Weights of a small multi-label audio tagger.
Data: trained on tunes sung on syllables by a formant synthesiser, 39062 training examples, 149.4 epochs.
Rows from block 7 of a small multi-label audio tagger, named by matrix and row number. Rows with one number within an expert belong to one neuron, the router's apart. Each number is 200 + 30 x the weight over its row's rms, rounded and kept within 0 to 999. All counts start at 0.
Before each expert's rows are labels from the 100 clips, of 14848, where the router gives the expert most weight on average: "strongest on" is what is common among them; "peak on" is the class under the peak. Only what is clearly more common there than usual is listed. The data: tunes sung on syllables by a formant synthesiser.
# router: slot weights (model.blocks.7.mlp.router.weight, 8x192), inputs 96-191
# up: expert up (model.blocks.7.mlp.up, 8x192x192), inputs 96-191
# down: expert down (model.blocks.7.mlp.down, 8x192x192, transposed), outputs 96-191

# expert 0
strongest on: pink noise; muffled (low-pass); rumble
peak on: /u/
router.0,174,170,169,210,186,213,192,222,254,233,212,242,181,183,215,197,206,194,143,245,189,221,140,157,251,131,209,196,195,188,190,237,228,206,180,199,235,164,197,193,158,142,160,208,217,191,232,240,202,184,127,185,167,170,207,163,203,184,173,188,182,174,194,217,175,255,195,216,242,169,201,193,240,194,194,233,194,213,198,151,186,203,260,176,206,230,143,213,215,167,189,213,205,196,244,182
up.1,194,230,193,218,204,213,281,202,165,180,199,197,201,240,195,198,291,209,220,231,185,172,172,306,197,208,185,192,227,244,216,208,206,203,210,224,202,186,198,201,176,221,206,206,193,230,191,122,186,180,264,205,211,226,218,197,193,209,199,192,205,187,205,214,233,206,189,197,188,210,223,192,207,204,236,184,291,202,198,184,183,191,214,200,188,200,330,201,195,208,201,181,265,180,179,202
down.1,205,211,193,148,196,217,174,158,233,188,188,205,163,199,196,231,218,198,217,156,192,215,226,208,189,154,256,215,197,219,144,193,189,192,190,139,253,178,227,178,221,195,215,216,181,168,232,234,172,231,225,201,222,170,227,201,229,233,195,212,221,198,300,219,226,192,180,251,209,146,189,182,164,251,189,179,110,236,226,190,224,180,255,236,145,192,182,201,229,205,177,200,235,213,192,195
up.2,205,242,219,228,184,193,157,209,206,188,149,182,199,231,204,172,200,205,222,237,246,192,183,175,189,217,203,177,147,219,207,210,184,207,240,222,174,245,215,187,262,244,190,245,194,252,183,177,209,191,202,211,197,246,196,232,218,182,227,231,204,228,203,180,222,192,184,195,206,214,185,173,177,199,198,160,141,210,193,223,215,200,168,208,211,212,237,199,194,208,166,162,129,158,263,222
down.2,220,219,176,146,238,207,180,158,239,191,185,203,182,181,192,196,204,189,188,200,177,190,185,221,197,178,152,219,197,238,202,186,236,219,204,201,204,150,215,190,190,216,218,171,145,161,205,201,209,178,232,234,186,200,176,198,197,200,189,207,199,191,250,206,226,196,199,198,219,196,224,179,187,157,194,197,166,221,218,242,233,187,219,232,183,214,136,165,218,167,153,227,158,194,210,216
up.3,207,240,209,205,206,162,170,203,170,193,163,209,185,194,191,262,217,195,218,199,168,196,175,217,188,216,179,174,216,227,192,191,184,209,285,194,210,196,221,198,187,299,208,265,182,231,154,177,198,257,248,200,217,219,187,213,203,224,230,230,202,173,191,164,210,170,192,196,210,198,197,192,186,189,209,155,178,205,197,292,191,205,156,196,195,193,212,202,175,214,201,190,235,218,162,174
down.3,135,166,181,189,212,195,222,205,170,248,138,222,259,218,232,199,157,213,185,194,201,200,244,204,233,181,203,233,250,177,160,204,178,242,207,180,203,231,161,244,212,215,188,178,174,176,198,233,202,214,157,208,122,171,232,225,219,196,157,207,181,132,191,180,215,136,172,204,169,154,177,170,217,182,162,209,176,197,191,211,220,206,196,231,198,224,214,207,204,174,183,184,203,226,219,195
up.4,201,228,206,209,228,218,175,194,139,190,180,212,194,180,201,222,248,210,241,207,125,178,124,216,204,217,200,197,190,198,147,161,160,191,205,206,220,178,193,161,217,237,191,175,193,147,190,82,165,204,199,200,235,182,175,282,196,255,241,222,214,189,193,144,224,192,191,267,197,210,193,244,189,205,211,206,168,210,191,245,202,219,191,202,182,153,264,209,198,223,214,186,201,208,178,177
down.4,208,193,187,168,194,243,230,201,225,188,204,193,178,208,205,180,192,207,205,363,189,163,175,216,226,173,226,194,217,218,207,211,202,222,181,244,173,199,207,193,185,234,200,218,162,147,212,126,195,133,200,196,195,172,167,180,149,189,195,249,225,264,167,186,199,198,250,162,177,205,241,191,213,226,235,193,191,183,198,215,177,206,150,221,222,181,202,183,180,154,237,252,170,206,222,240
up.5,176,238,183,193,182,214,184,180,211,192,156,198,183,253,191,130,161,173,251,170,198,171,169,169,245,215,199,225,144,238,202,196,193,191,185,157,189,256,216,211,209,198,220,141,205,190,186,171,188,197,185,196,187,165,185,250,200,273,214,187,177,192,222,184,222,219,181,206,183,203,184,171,157,210,225,190,190,171,203,254,188,148,237,180,214,204,231,219,200,223,214,203,158,194,155,209
down.5,185,198,237,129,182,216,237,217,249,192,172,207,257,247,227,153,164,226,227,216,218,185,192,176,205,208,240,218,189,192,183,237,187,231,226,227,236,178,190,188,236,238,158,207,214,191,183,195,159,205,201,135,205,197,203,228,176,198,188,215,249,186,226,183,195,238,254,219,206,170,192,206,169,246,217,201,209,184,239,198,229,145,204,166,192,192,185,197,203,205,237,238,232,135,217,246
up.6,204,221,214,176,204,194,230,219,186,199,205,230,204,226,216,202,333,204,230,265,199,178,115,200,201,197,214,180,203,266,234,196,202,208,226,190,205,192,172,205,211,237,197,234,131,212,194,189,203,189,194,192,222,184,209,179,195,275,203,193,213,206,211,185,211,183,203,194,172,203,206,267,216,180,251,199,215,202,200,278,178,194,254,205,202,187,229,193,173,197,191,195,158,211,154,202
down.6,192,141,230,225,220,212,227,230,207,218,174,235,232,186,175,240,209,240,188,188,158,209,215,139,168,231,187,202,164,190,156,182,217,221,223,151,247,170,175,197,238,181,199,178,236,199,182,205,197,237,189,210,170,181,253,181,237,186,167,194,218,213,227,234,200,178,169,163,208,219,168,236,203,165,180,203,214,180,218,213,254,128,203,282,157,216,208,199,188,185,167,150,219,158,219,194
up.7,175,258,195,190,216,198,157,195,177,187,192,225,196,204,216,207,223,219,186,236,185,161,143,242,190,241,177,206,181,209,200,187,182,203,252,197,205,208,198,187,206,262,207,174,210,218,171,165,200,145,244,184,202,233,185,266,205,320,209,221,194,206,204,198,262,200,201,209,215,197,204,248,190,201,219,149,165,151,195,217,211,199,212,200,200,258,226,195,178,211,227,186,222,176,130,199
down.7,193,215,172,187,167,176,150,174,216,179,195,178,215,223,168,155,226,183,213,211,216,257,235,204,208,137,190,157,240,107,182,245,135,203,183,218,198,158,200,213,260,241,182,197,193,223,196,241,232,233,166,215,202,230,205,223,192,293,208,214,164,196,236,212,208,175,185,251,187,177,199,138,188,173,192,164,174,183,242,245,213,176,203,153,210,174,187,207,235,197,223,221,254,203,224,209
up.8,188,224,167,195,210,204,202,224,208,187,200,208,193,195,173,166,120,180,183,186,225,209,121,183,166,201,184,201,180,278,214,234,213,185,214,176,187,187,195,196,209,139,207,223,240,248,188,230,220,180,218,223,168,233,201,199,188,200,203,219,190,183,194,174,207,191,184,188,168,187,197,159,169,205,222,252,137,185,188,187,202,193,225,215,189,219,177,174,200,197,226,239,178,217,0,213
down.8,173,201,244,182,228,217,208,213,182,210,200,173,137,178,206,197,202,157,181,139,188,224,186,256,221,219,269,166,127,199,195,147,192,259,209,217,258,192,195,174,198,209,213,133,162,200,178,204,172,184,179,220,167,237,250,194,219,205,180,259,204,180,226,181,259,204,220,220,213,225,157,214,178,232,198,194,212,260,207,186,218,210,274,185,198,233,150,183,192,159,185,205,197,159,179,169

# expert 1
strongest on: quiet level; vowel: /o/; low voice
peak on: silence
router.1,225,203,248,208,215,212,202,186,161,209,198,186,191,250,146,216,132,282,211,231,213,176,194,235,164,232,208,226,206,170,201,194,226,207,211,263,214,191,204,213,250,288,169,239,215,215,198,199,190,210,246,227,186,194,189,220,200,148,204,199,191,183,186,180,211,158,182,204,199,193,197,206,207,204,186,245,207,144,184,174,234,207,206,238,179,187,135,147,154,224,209,165,141,217,164,178
up.2,193,199,145,215,185,266,183,218,221,200,212,202,199,211,220,168,213,173,190,216,191,205,279,172,214,217,218,204,211,194,175,207,136,140,199,116,200,159,179,161,215,192,213,134,210,152,149,183,164,183,155,155,193,200,201,172,191,241,190,154,202,206,227,184,193,239,195,194,188,195,208,217,218,249,200,131,172,205,202,171,190,219,207,169,204,198,244,198,184,195,167,218,232,172,213,266
down.2,195,115,190,207,224,217,191,253,206,173,270,231,188,260,138,169,176,183,175,211,213,210,185,158,163,173,195,159,205,157,200,223,146,232,221,169,227,169,195,192,232,206,149,190,237,216,251,129,237,200,161,175,213,135,239,237,199,197,220,196,202,242,154,201,224,199,180,196,182,190,210,208,218,233,193,228,233,229,221,188,233,200,214,230,186,204,195,192,240,204,207,196,178,190,223,168
up.5,181,239,153,210,156,178,180,185,212,239,176,168,154,190,188,187,217,171,220,177,220,183,187,179,253,223,180,172,178,244,188,191,220,131,202,118,202,188,170,191,227,172,137,150,179,189,240,178,199,170,145,156,173,189,170,205,186,213,151,155,243,174,247,218,189,186,224,166,176,177,230,188,196,184,210,182,146,204,173,191,156,208,160,170,236,185,177,193,178,227,222,202,227,207,215,229
down.5,202,191,189,164,240,190,162,258,211,235,222,224,179,171,140,166,212,150,161,202,239,234,147,214,174,195,164,186,150,236,249,178,105,199,190,192,172,161,187,172,161,171,217,161,180,173,182,194,176,219,212,251,215,229,230,197,273,158,231,172,240,156,197,205,260,240,197,270,191,201,209,211,175,222,173,194,190,254,211,170,186,243,203,209,204,196,225,191,230,185,175,173,201,174,197,194
up.7,196,208,179,233,200,152,195,181,210,188,179,189,180,203,197,161,208,174,179,221,172,224,245,135,234,211,219,193,222,175,188,208,233,176,151,144,201,171,141,171,120,190,171,134,219,212,214,186,195,158,174,244,184,197,216,175,174,189,267,173,212,226,228,205,149,247,194,205,189,211,205,184,247,210,172,173,232,216,232,184,114,212,165,180,209,190,184,212,208,204,179,199,158,204,296,183
down.7,163,207,183,239,205,190,216,221,179,234,253,185,153,188,220,190,236,187,196,174,196,220,243,200,208,166,223,184,150,168,194,131,235,189,204,191,235,190,233,209,225,180,261,169,232,202,254,231,195,216,185,227,197,237,170,194,214,226,195,173,231,224,190,198,218,216,195,195,190,178,197,182,191,142,283,169,154,201,201,179,203,201,231,182,185,206,282,164,208,192,203,161,92,209,187,174
up.8,207,187,173,218,192,179,180,210,185,189,169,217,193,204,217,202,207,134,213,214,205,210,225,231,213,198,174,188,175,290,200,180,245,192,197,26,206,222,96,183,255,181,194,151,199,160,178,210,204,198,137,188,204,203,207,247,195,208,222,186,226,178,256,185,177,206,207,207,168,195,222,170,200,215,211,199,164,220,203,215,163,208,174,224,198,210,244,207,180,202,228,196,208,202,207,186
down.8,260,255,178,201,131,206,201,255,191,182,184,222,130,189,157,242,200,206,182,198,186,189,208,257,195,260,192,197,115,226,185,223,263,196,166,227,195,172,215,174,177,209,202,167,164,194,205,186,191,210,177,175,226,213,175,217,178,168,203,218,197,210,176,223,197,208,211,201,195,235,202,200,230,174,236,193,208,212,165,188,243,161,223,215,194,198,210,190,211,194,210,191,202,236,155,189
up.9,202,218,199,235,193,128,115,192,204,203,146,194,195,253,194,185,203,145,235,204,214,200,175,157,237,196,128,198,254,204,199,193,229,187,179,151,194,191,182,224,171,168,189,147,190,192,211,208,209,180,168,197,200,198,197,200,209,180,199,179,249,177,228,124,135,224,224,200,197,199,201,183,196,193,269,197,205,204,197,197,186,193,141,199,186,151,197,195,196,205,182,218,187,201,226,225
down.9,175,241,183,153,173,218,212,212,223,207,219,259,227,231,237,166,205,209,211,216,192,208,211,202,237,184,216,174,197,210,232,167,84,214,206,212,217,185,143,218,223,197,183,208,187,155,199,188,192,206,199,200,137,199,231,200,218,175,195,226,213,204,170,238,124,177,197,211,190,194,203,213,153,258,191,156,187,177,210,185,163,193,203,243,178,160,230,222,176,219,179,194,221,222,192,184
up.12,198,193,177,250,192,110,172,185,206,200,165,194,138,165,210,184,210,174,223,195,209,208,223,209,278,220,176,201,208,201,189,204,164,177,194,158,195,199,150,159,222,238,187,92,194,187,205,211,183,199,149,195,185,216,189,205,213,239,89,196,268,200,248,152,161,261,149,198,200,212,197,219,219,195,239,210,207,206,201,195,163,255,162,178,206,186,174,219,198,206,233,180,219,191,211,231
down.12,176,259,170,278,245,225,168,227,204,227,204,223,167,199,198,206,176,227,186,195,216,184,237,185,186,223,202,208,139,126,211,205,200,208,177,225,248,203,243,206,169,217,223,233,200,185,208,201,183,181,199,243,212,214,218,203,159,182,222,234,236,245,167,177,194,205,219,180,164,180,189,244,187,227,183,188,209,217,197,189,174,201,196,222,200,237,236,231,201,191,198,189,241,209,199,186
up.13,189,195,146,222,195,193,185,209,206,196,237,212,185,190,207,181,219,137,193,214,266,212,192,193,243,191,198,192,189,228,204,202,163,189,201,135,220,194,134,193,190,201,196,172,198,168,190,185,196,156,114,193,185,204,200,203,198,197,182,177,210,209,206,173,206,214,219,202,207,195,203,194,259,201,201,192,203,215,220,200,178,215,216,178,203,193,206,204,192,198,201,180,450,201,207,201
down.13,157,208,177,281,219,146,183,188,241,208,163,221,206,195,192,222,237,217,202,206,209,232,231,198,184,220,214,260,230,227,208,209,161,190,179,222,214,183,214,181,182,156,174,249,188,167,199,210,239,189,218,227,164,241,216,208,219,232,198,198,197,198,261,215,209,161,148,183,175,167,212,174,177,203,181,208,177,190,207,138,184,191,248,203,179,270,241,150,209,197,125,183,210,245,156,149
up.15,216,205,149,199,197,163,193,208,205,206,174,203,215,194,217,188,215,153,179,191,190,199,190,201,231,207,200,193,242,341,178,199,195,144,220,100,197,197,217,172,195,185,216,160,212,203,222,170,216,180,155,177,220,195,216,215,187,216,204,156,272,183,212,199,184,211,257,226,124,202,204,234,196,210,227,201,188,217,230,192,212,205,192,197,225,188,220,216,206,187,194,229,206,206,206,227
down.15,166,209,249,250,199,219,236,206,235,162,203,193,202,188,151,163,193,164,183,206,189,222,188,260,206,225,162,207,226,173,207,205,166,256,190,148,179,208,192,158,135,191,206,168,234,208,195,173,166,176,157,205,195,174,178,190,196,188,211,194,205,192,194,196,227,208,214,166,194,252,202,223,256,222,217,229,218,221,223,223,196,256,145,212,187,203,164,274,183,150,190,225,216,135,199,232

# expert 6
strongest on: mains hum; vowel: /æ/; vowel: /ɑ/; muffled (low-pass)
peak on: /æ/; /ɑ/
router.6,214,225,210,168,214,200,217,204,229,185,174,189,205,222,191,206,181,148,192,294,143,190,196,198,193,174,168,183,176,218,202,209,196,227,156,178,196,211,228,182,179,217,217,133,192,213,144,209,217,205,174,157,186,203,214,194,199,126,224,220,185,234,186,197,202,196,199,174,176,209,208,187,189,195,219,204,177,215,221,246,190,179,239,207,176,222,234,252,189,210,188,228,253,210,210,161
up.1,218,238,203,200,241,192,272,180,199,180,230,205,211,216,203,257,242,183,232,276,141,225,146,209,177,178,206,174,229,192,218,191,246,182,126,242,200,223,181,187,146,166,235,303,221,180,186,300,200,242,215,219,208,173,213,182,182,164,177,185,181,203,178,222,211,221,198,177,200,169,196,264,217,193,214,217,241,222,198,266,230,217,270,188,176,230,180,199,225,206,217,255,152,185,172,226
down.1,227,164,168,169,198,176,207,234,172,248,213,150,211,185,236,233,223,268,230,226,187,180,213,127,203,178,247,264,202,189,127,178,198,167,226,261,187,188,231,205,222,225,211,227,239,181,187,227,215,173,183,269,173,231,235,189,227,215,200,156,209,239,215,176,238,198,213,182,167,185,165,165,166,184,147,136,150,195,184,153,152,211,202,178,212,231,254,170,173,213,172,213,222,210,181,200
up.2,191,149,179,149,207,213,190,221,212,204,186,179,218,235,226,263,277,208,204,143,215,198,97,215,183,200,194,173,203,193,220,193,240,185,198,200,233,206,199,210,189,150,226,208,262,218,214,225,180,180,250,206,190,170,192,202,200,207,179,216,197,158,196,199,228,185,285,201,215,186,202,198,208,189,175,213,190,168,198,189,165,216,210,158,217,215,234,196,208,190,175,257,279,168,108,183
down.2,209,149,155,199,211,176,188,207,166,209,174,178,232,187,200,163,212,253,191,209,196,191,234,197,199,175,228,253,260,189,150,177,194,212,253,227,218,235,167,168,245,188,223,223,181,181,190,197,235,167,196,257,143,223,247,208,235,239,177,229,186,213,184,249,249,169,189,178,157,208,186,177,203,170,182,163,184,184,168,215,196,222,173,208,230,162,232,151,195,215,216,157,226,236,210,227
up.3,173,223,192,269,200,223,250,205,203,186,205,182,220,145,220,218,211,264,174,237,234,243,188,231,191,195,248,157,212,102,213,198,214,206,189,222,201,245,186,187,197,189,190,167,242,209,198,197,216,202,237,219,198,239,205,216,203,236,185,133,171,184,201,197,226,265,177,201,162,176,217,134,187,217,148,198,193,174,207,207,222,124,246,192,216,201,239,189,171,188,218,204,237,215,172,171
down.3,148,192,206,216,195,203,227,195,187,151,187,219,233,187,167,216,194,227,197,173,182,231,247,202,170,188,190,167,174,189,131,175,266,173,199,187,217,200,212,175,203,200,235,133,203,153,209,274,193,221,157,284,191,226,184,157,220,195,229,192,243,237,291,168,222,181,154,238,180,189,173,152,196,256,156,186,232,204,153,220,213,157,224,204,156,223,180,226,126,195,173,170,210,169,176,225
up.4,205,181,171,107,217,160,193,190,211,178,203,126,210,256,207,212,236,186,202,188,214,186,184,165,208,192,218,134,233,247,172,180,222,172,192,111,198,198,194,204,198,171,220,186,231,186,210,261,213,180,188,190,219,125,171,211,207,245,189,199,198,192,206,217,191,178,137,199,226,198,214,223,261,176,242,181,188,195,221,236,206,191,218,213,212,162,268,211,200,188,284,204,227,179,264,240
down.4,187,197,232,226,174,238,224,232,236,226,210,173,181,186,207,176,234,189,217,201,174,185,168,201,229,161,202,188,227,210,202,235,190,237,183,233,187,214,239,191,229,195,168,254,190,168,250,192,225,225,180,178,208,186,195,178,230,258,180,225,253,167,201,261,193,199,233,234,206,200,229,193,219,205,215,195,205,229,231,178,233,210,205,208,181,176,221,98,204,168,192,219,178,183,159,214
up.5,214,146,178,178,200,265,340,197,190,185,279,186,200,200,206,246,182,206,193,220,161,206,92,243,141,214,236,231,245,230,209,185,194,208,284,203,201,131,200,185,164,219,205,225,202,193,169,173,220,210,180,170,194,199,201,206,200,191,185,133,195,148,188,210,216,208,196,203,209,217,219,219,155,192,188,201,222,200,194,171,215,229,175,245,199,199,192,207,173,195,174,209,211,210,197,212
down.5,231,266,200,211,215,212,222,198,215,182,197,248,221,207,173,246,167,174,241,163,180,183,249,236,205,256,162,182,218,141,198,189,287,173,194,197,190,208,134,175,191,215,181,144,174,198,190,234,200,208,194,179,213,157,185,215,151,163,220,243,178,230,171,169,169,166,191,259,178,201,206,242,206,219,199,203,211,185,211,211,230,153,170,244,180,190,169,184,206,146,212,163,205,212,217,201
up.6,191,185,193,252,219,224,289,191,228,189,253,186,209,103,180,201,137,217,196,225,178,204,111,240,150,192,226,166,212,162,223,198,184,203,206,191,211,193,191,211,211,237,200,199,209,200,196,186,213,169,197,210,187,195,187,235,177,193,187,160,167,198,192,185,223,239,205,208,239,197,204,183,187,215,168,199,247,189,194,204,213,200,214,174,191,203,251,192,207,193,157,202,221,189,156,216
down.6,267,209,191,209,267,171,146,177,219,148,140,168,149,149,202,245,267,150,216,190,201,166,233,184,218,215,231,182,245,171,190,189,251,181,207,218,210,211,241,186,240,201,225,210,216,237,163,182,210,209,168,196,212,197,208,233,210,251,176,181,187,280,195,167,201,171,176,198,140,185,195,186,218,170,197,221,221,178,197,163,231,145,178,237,180,215,234,215,233,191,193,191,225,163,188,218
up.7,178,219,177,265,177,189,213,195,191,202,225,198,198,179,180,197,173,207,185,218,163,237,90,168,215,186,218,247,206,90,217,211,207,193,208,201,203,219,172,191,221,159,190,183,216,200,238,206,189,162,229,198,183,233,169,254,186,252,190,148,174,166,172,180,129,205,188,209,221,182,225,180,189,206,211,213,168,179,196,224,179,198,227,160,200,187,200,191,206,220,248,182,250,177,258,182
down.7,174,205,201,174,225,168,159,155,202,207,196,193,221,210,205,222,211,192,207,166,239,227,221,211,233,175,198,245,210,189,192,142,206,172,228,202,219,263,178,241,234,155,198,202,199,195,200,270,182,216,230,261,198,260,242,218,263,168,242,144,186,199,210,161,229,197,197,229,192,225,173,178,136,182,165,186,116,183,225,177,165,179,226,198,210,178,230,176,233,222,199,189,210,196,185,174
up.8,180,167,139,167,188,198,120,205,215,200,190,187,208,192,196,280,222,196,190,191,220,225,174,231,187,221,194,231,198,248,205,207,199,196,226,188,224,169,200,174,153,214,213,177,248,188,220,148,203,212,159,242,177,248,192,216,210,254,166,215,215,134,210,184,267,221,231,206,197,200,262,175,193,209,251,206,197,200,200,155,199,189,202,164,202,218,227,196,202,192,162,180,248,213,139,208
down.8,205,171,197,186,216,182,194,201,209,205,162,179,146,220,204,193,165,219,167,238,192,271,230,223,192,197,161,238,218,206,208,194,189,212,208,219,222,215,120,155,193,217,211,177,195,190,203,204,195,206,199,221,175,230,266,195,251,156,169,194,189,185,173,178,246,197,193,145,172,182,205,213,227,189,209,151,174,153,186,245,208,191,241,238,210,181,195,181,184,242,204,143,219,166,207,180

# expert 2
strongest on: quiet level; vowel: /i/; white noise
peak on: /i/; /u/
router.2,222,259,182,193,173,195,175,203,208,177,175,196,199,213,198,188,116,207,243,239,198,193,167,162,156,202,188,179,199,233,197,200,223,177,219,215,212,163,225,258,168,198,186,223,282,209,177,212,210,207,207,164,168,184,236,202,217,164,218,193,196,184,240,230,211,208,255,185,235,161,243,213,211,209,213,165,188,174,174,187,126,223,205,207,207,184,211,192,219,193,189,183,246,163,276,195
up.1,105,189,195,248,211,224,211,193,180,216,215,198,182,188,214,200,206,207,226,219,175,225,238,180,170,214,195,207,236,194,131,168,215,192,126,212,235,240,197,199,180,241,202,184,224,192,162,150,203,142,186,157,213,185,181,240,213,162,193,169,200,193,251,212,205,184,227,182,226,188,206,251,232,207,210,198,195,185,220,232,220,206,184,223,198,191,178,209,202,212,187,202,139,194,216,236
down.1,219,175,200,229,205,210,168,195,203,237,234,215,181,255,195,219,192,228,183,204,177,187,218,175,202,232,202,217,165,178,189,152,134,253,244,234,251,202,184,225,184,194,205,178,186,185,208,198,200,178,211,203,230,155,234,173,165,190,197,222,184,243,154,262,222,188,209,184,220,180,169,243,198,205,217,191,208,229,205,232,194,109,174,219,207,219,212,228,225,211,188,158,234,172,205,200
up.2,222,187,239,238,185,175,174,198,167,207,167,284,179,164,224,185,166,190,223,228,288,242,221,198,167,213,168,236,209,263,204,179,203,177,197,120,197,257,179,228,238,134,175,210,223,206,166,232,217,283,171,232,184,184,214,163,214,193,207,135,204,192,202,166,99,171,193,196,196,181,194,242,187,210,201,182,176,221,198,234,177,205,213,216,213,195,222,178,189,211,153,225,176,194,187,191
down.2,247,188,188,196,144,205,217,189,218,172,217,221,158,175,198,179,247,231,236,188,207,200,200,200,200,145,205,158,203,164,180,217,211,139,185,209,208,156,239,203,188,239,244,216,205,214,206,132,205,144,191,204,163,225,218,215,153,202,194,194,169,247,180,152,200,169,263,141,209,176,264,201,165,239,185,208,236,209,214,207,239,114,108,174,222,228,187,213,246,233,169,252,177,222,167,186
up.3,205,230,197,212,155,153,199,207,228,192,220,214,195,267,209,219,223,169,186,175,171,152,191,161,206,187,289,173,166,168,191,213,237,204,217,239,182,142,210,179,233,235,210,198,197,216,213,211,185,219,202,231,217,182,211,236,201,198,198,259,199,200,171,225,221,207,269,185,240,191,165,190,228,192,206,159,246,183,182,155,163,227,255,196,185,206,197,201,207,213,241,167,265,185,263,195
down.3,206,190,193,145,144,217,224,190,207,191,204,242,244,220,238,184,209,228,220,208,187,177,193,219,193,250,230,207,198,227,207,251,163,229,208,149,166,226,227,220,172,184,213,191,197,157,222,183,178,221,225,185,250,229,137,185,178,162,221,162,204,221,218,215,173,238,261,206,218,191,212,206,224,199,241,232,211,218,157,262,162,199,172,169,184,227,168,193,196,255,225,230,178,217,213,217
up.4,169,184,195,206,199,189,196,184,116,200,215,211,190,251,202,215,148,230,203,207,125,183,255,193,226,231,224,198,136,234,193,163,220,190,207,192,203,179,171,178,248,155,193,217,201,235,158,166,197,118,90,203,199,218,208,227,197,223,186,210,185,168,250,203,227,202,185,204,212,196,210,209,248,193,192,195,279,188,206,155,254,202,245,182,210,195,199,209,191,194,209,233,236,197,276,239
down.4,212,176,229,244,208,176,164,208,215,228,245,183,144,243,185,212,237,199,141,210,203,217,231,192,220,246,179,150,169,171,192,170,123,167,197,223,186,153,197,237,231,188,169,173,227,223,221,203,191,211,172,190,224,212,172,219,215,138,218,200,182,220,210,231,246,197,194,205,194,216,172,201,219,190,209,171,237,235,201,221,233,228,246,194,211,217,202,190,237,219,225,180,234,207,164,198
up.5,196,208,210,198,185,245,238,207,199,198,207,210,186,228,184,144,125,180,139,199,165,161,189,251,205,220,163,175,209,205,191,201,173,200,194,149,237,242,197,182,175,209,202,78,177,183,213,170,213,195,294,201,226,186,173,275,203,135,212,226,207,200,205,170,185,201,166,205,151,227,213,204,158,207,189,185,189,196,212,198,236,158,171,200,196,191,162,197,170,198,142,191,225,230,119,197
down.5,164,221,169,259,188,184,181,204,154,204,160,202,186,151,194,166,206,219,158,244,208,160,211,223,235,205,200,208,219,216,166,165,187,205,176,202,160,169,166,189,156,204,210,222,194,242,187,204,188,165,225,198,154,151,240,229,237,191,224,206,158,152,181,255,202,203,225,200,198,209,202,207,200,195,210,203,175,187,211,197,250,230,185,194,172,257,176,261,203,223,209,230,230,215,234,164
up.6,171,147,207,285,185,180,270,198,213,191,232,207,204,184,216,151,142,206,139,215,183,188,190,249,224,219,187,210,150,165,199,199,189,214,196,259,207,195,213,192,188,174,211,169,188,222,210,99,210,173,203,168,212,225,193,272,211,186,219,204,189,175,165,231,208,221,185,216,175,224,173,211,240,194,209,169,221,213,204,74,196,206,192,193,195,233,159,215,170,218,203,165,187,228,282,193
down.6,199,218,201,268,180,221,204,208,244,146,167,249,206,153,193,238,152,182,176,151,216,197,233,246,195,226,164,164,221,188,210,221,212,203,200,180,205,246,193,178,195,230,228,199,165,173,183,222,185,197,180,145,134,148,179,204,258,243,176,218,158,191,253,140,209,168,205,187,235,202,160,212,165,148,193,247,216,221,231,219,266,192,224,189,200,180,143,238,174,153,200,214,160,241,233,198
up.7,176,219,218,178,222,165,182,206,173,201,183,252,173,236,205,176,203,241,214,203,209,264,159,158,244,213,252,196,232,195,177,203,188,224,219,195,220,182,195,187,189,177,223,184,166,194,195,210,192,163,198,168,209,263,181,185,223,207,195,200,208,197,235,185,168,191,196,211,174,214,205,221,235,179,220,200,109,166,215,202,218,193,198,178,191,182,260,195,176,213,234,178,187,226,180,112
down.7,202,221,203,187,222,179,178,172,276,244,211,207,162,203,178,226,183,130,179,223,220,182,217,217,202,224,177,219,180,179,119,187,148,214,187,173,229,163,180,216,233,174,169,199,228,216,158,197,189,190,197,228,186,211,226,199,183,201,199,179,194,157,220,317,241,210,178,205,204,169,229,191,192,254,211,179,182,212,226,169,253,219,198,207,199,222,167,219,229,240,185,217,206,181,163,178
up.8,218,243,164,211,210,159,218,232,283,210,197,222,200,260,219,250,280,183,216,202,207,214,196,162,205,175,228,251,204,158,213,187,212,213,247,178,181,150,195,198,196,169,188,226,161,180,260,189,220,138,169,229,229,251,211,162,204,206,205,187,215,179,185,180,202,223,139,215,207,219,162,184,195,190,167,224,196,197,190,155,243,205,167,207,194,189,171,202,195,195,139,231,130,192,207,224
down.8,213,176,183,172,160,156,172,205,232,215,208,161,213,189,186,171,191,205,193,203,185,237,186,204,144,163,165,203,192,197,162,225,251,208,227,170,162,214,172,167,195,170,217,176,245,187,188,214,209,244,178,157,222,183,210,199,234,245,225,144,192,190,156,179,216,217,197,206,253,165,176,193,194,160,195,176,192,166,246,215,243,144,218,200,195,157,200,189,163,183,232,164,195,174,216,190